config.yaml
grayscale: true
horizontal_flip: false
encoder_growth_rate: 24
text_encoder_head_dim: 32
text_encoder_inner_norm: false
warmup_steps: 540
Rows from block 15 of the image encoder of a small contrastive image-text model, named by matrix and row number. Each number is 500 + 50 x the weight over its row's rms, rounded and kept within 0 to 999. All counts start at 0. Numbers have three digits each.
Before each channel's rows are labels from the 100 images, of 14976, where the channel reaches its highest value: "strongest on" is what is common among them. Only what is clearly more common there than usual is listed. The data: numbers of one to four digits printed on busy colour backdrops. In brackets: how many of the 100.
# conv1: bottleneck pointwise conv (encoder.blocks.16.conv1.weight, 96x280x1x1), inputs 210-279

strongest on: last digit: 9 (31)
conv1.47:461477570457454480503486477542442458481484465371424472475394461522508536414417524519426547627487483416482450473455462506540523370608454563629508452644621440523469528371580519526517417452422565503528620590531485

strongest on: the digit 5 (78); length: four (71); the digit 6 (47)
conv1.54:519477435505405359538447508481533482532607441498410468469535537526448522431467431577445567373458504601529450530517535579449405400489425515544532505517471503499497514478418437619406547610558550538492541522626499

strongest on: the digit 5 (61); the digit 6 (54); first digit: 6 (30); last digit: 6 (27)
conv1.1:461466460492462409568461492461439491478600544585468487515496388507524427488520547404497441541420442373600455480545581562574439481477523488477489597487527677477438530556453387458381683478437439453491396493487539

strongest on: the digit 7 (84); length: four (76)
conv1.53:493475477540297408488456503429394415477483531544486454515553663502492407470443492465454425461480489542511520501485455465528505442386607427408476504415416402457489483442511427469580373435473464449507543630519597

strongest on: the digit 2 (84); length: four (59); last digit: 2 (29)
conv1.75:572396490552480562457525561525470523368532495542491416433509543525508481515509543470472519480515430532433445472477453497527504435589429494568487356416574536498457527525546673573473445421407515436561575576499534

strongest on: the digit 3 (97); first digit: 3 (51); last digit: 3 (49)
conv1.23:479485456456471407511499484558541464470465578551476452528489394547478472554464552499482472547601462440471478457532454602573491468393569467703504460434406389523480490396619401519411529524464641689408468428738421

strongest on: the digit 5 (83); length: four (67); first digit: 5 (27); last digit: 5 (27)
conv1.7:455392458482488527458432516498451587504554640472508457560493478515386438419461530498486519432511488627471543471497540453658535552556530485517528505406572398494469522439464524718599486618465555452498485487514484

strongest on: first digit: 3 (34); last digit: 3 (25)
conv1.87:456441458396466386426497462511395562534439509530441407487525573548447431370514576478370374483616522449513522468587488542431483517408515431467470513353435468470356681447503496457447608506465521520492411599441417

strongest on: the digit 1 (86); first digit: 1 (66); last digit: 1 (36)
conv1.57:433386471574457517512401468523563555479561512530472450494549448529452411516471502505495457400449445440504387515490472410626551551520549474481461494503524434521529522485401398624393467564421490467429407563536561

strongest on: the digit 1 (58); first digit: 1 (38); last digit: 1 (25)
conv1.27:484579461441458497566496524462466558438495550632450454526450330396435434469463439505470529631457556569549467517431473476416507506420485497378435494505613434487486414459456473508574502608442510484536596413433621

strongest on: the digit 4 (95); last digit: 4 (55); length: two (52); first digit: 4 (41)
conv1.2:460493577533485524480618473524461489489560497469492456415562583543541457444452536594372541483434464531516482514480538477483398425622448503513445597472449628600514479520511576459530466451434574520469541576462500

strongest on: the digit 2 (97); last digit: 2 (51); first digit: 2 (34)
conv1.38:411467483474580418490351402558527472407548501424515511400511468481547458480443457551490521471514472454497472382508392471493383409555391454436570475473513492368421503351500468528435532526441434459448470412408570

strongest on: the digit 3 (100); length: four (61); first digit: 3 (28); last digit: 3 (27)
conv1.61:471433472654524537472547492407411474504425521491442473489445420496622549624478505442484446558604506453521524617456424413586520391499530497392530413409498406452442464470563527483410359481514713548381630576583476

strongest on: the digit 5 (97); length: four (78)
conv1.43:515521525564366513520526380440518494589477439467445434467409461505537484441389575563581569437436486533515337550623490546533521457408497503334531514492446478476574537584481522595434602521461496351536395524547496

strongest on: last digit: 9 (25)
conv1.60:475526511472447669346418512446496430482602443431538534495384513424378511487568465579544562447568517540519378489458472468487534509458532476532531575417548516517528578585552460511479579460523474528617413427655438

strongest on: the digit 6 (87); last digit: 6 (48); first digit: 6 (31)
conv1.45:373491504457544488560534360557533499486547449552511468594477480394463557504446472578455503618479507413549446523436396525508556568554573530501384446618540465526394474450461605535541497464502415452606521553626635

strongest on: the digit 7 (81); first digit: 7 (54); last digit: 7 (49)
conv1.65:483529617397576416557448437482528515553468462408447443502605479471591507525603515613587436480524463440501584405457528451473593445486471473429495508421429556466468491535381451524448448492493505505493475455447635

strongest on: the digit 4 (96); length: four (77); last digit: 4 (40)
conv1.91:405526403487469505428582515488518542491480501386539466511570422500506629456469351491439565516488402639417520499520563668581533572621471436413362650433625410560500461482378536447469441475624449505596537537512526

strongest on: the digit 9 (64)
conv1.94:558487351397606509578341487416435458506479442440439454559508452533452429454515468509435422571494492381551432516517485473561357440583511552517410552507480508518525464476478460577537432544531563525496660450467473

strongest on: length: two (55); last digit: 9 (29); first digit: 9 (25)
conv1.34:485532580434546596469486517500484495476473543432520512558451513588590410444524461423467509387420457358499477480430373599551460500473481543453451628553546445528582512527487520509453536538433524480453513570364447

strongest on: length: four (96); the digit 7 (67); the digit 2 (54)
conv1.22:450493529542376550514495529467556524463538519421616464496443607451484516528495452539438487486610461540587504434423422396461453439631510414400486494483487337490377529381558563465384455500416528522397478528451407

strongest on: the digit 8 (100); first digit: 8 (56); last digit: 8 (42)
conv1.16:532504468557508406557434548569492452432538531415496472367464488504578599501424556305497438592453395580528474447483579517494600475403466337434420566508432512465417457432431551470490433421478442433518464509653450

strongest on: the digit 8 (85); length: three (55); first digit: 8 (34)
conv1.3:523564428428492538558516514556621408439466465486441418543475432521466598476557451421471495490464448497488471466514571486424517441443449402467416503558515546592542583544467578579537431452479487422636470451538453

strongest on: the digit 9 (100); length: four (84); first digit: 9 (32); last digit: 9 (26)
conv1.86:540560542485387467480451423380580476513469488476421491494548515526439410511455472412442539447528476569400421497478503500549511439588415472524570652623450524565524435528591570432457588618514516417496611487428426

strongest on: the digit 6 (64); length: four (55); the digit 5 (54)
conv1.48:541475425511451472509456342418485441503492576415526461452462559453482404447481547642451617447508427466578474471455428642504347474440630517600508389412540706469545503417498407581426488629553437618561400459560566

strongest on: the digit 8 (72); length: four (62); first digit: 8 (26)
conv1.25:484380446486488578480390557443511522438584522415555422505461549466520479502416488534652561391525430470424500513398491506500472545498530419430560512585488537408434376383515409492454401518534503422504486501518533

strongest on: the digit 3 (88); first digit: 3 (48); last digit: 3 (39)
conv1.32:422414445395437444426552494458499511519462459422600414473500414368402494522561432426392455506451454509577479454469515556503485524528486516419490420426440496387423466452639507454391577490483554407425541532453428

strongest on: the digit 0 (58); length: three (51); the digit 9 (47); first digit: 9 (25)
conv1.50:449543479466497519439501447528463540466450468554509533480485498539534479472504488636398500582586448499506666443442518468424501448547464465429611452412508492461422492452442522546511408406477415526649455435582456

strongest on: first digit: 8 (33); last digit: 8 (28)
conv1.29:445494342505535445491397512523586467392543508563475514495393408503445491489469480538372432597521537535482454487620502513489451444557504574546466395514564547507519516419491479583411517646524438481476559437406555

strongest on: the digit 2 (100); length: four (53); last digit: 2 (41)
conv1.11:464440433536597414500466578583581511506483439398489444463581613441484668484489387435447567490585574443593489512514461469476461524659470534548430513423469406495432450410415599486548378505415471379474518654403358

strongest on: the digit 2 (63); the digit 3 (51); last digit: 2 (37); first digit: 2 (36)
conv1.46:425580468532611495514503491603533403551602586453460529500475530441656506533512539551403440420503452508483493505484565562431513512463432498563458626505546662573583470613381497505468474466551550584534434435543583

strongest on: length: four (63); the digit 5 (57)
conv1.71:557475480377539470472626536525455489561436592541568527497416561410464579545463502381514490473487487552469457399449515478651452517507485414530470454550408499454506521484548408553431454476536654486439572507452426

strongest on: the digit 0 (65); first digit: 0 (36); last digit: 0 (34)
conv1.41:522459478569295475535444527561483472506523508580367510522511457466384484478542423537563490497462584486448481553441465502477553543546433342512448409460458538510442385406400394393608470432471407459497449512516513

strongest on: the digit 3 (80); length: four (62); last digit: 3 (34); first digit: 3 (33)
conv1.24:554483470473471515567532536439524481564589521528499498453452479571610526520364483487468486500429450467488575520507433576475524598414662495533527461463477474482421508656517481501476532396447447443418433386432496

strongest on: the digit 8 (100); first digit: 8 (59); last digit: 8 (51)
conv1.19:405574507616433426446534445505552506504600576486445470458496420510513498438435367374480456493493488634475467537556388548485569442428438421474574703373490524483518504619437412366451503419519463447365478474621388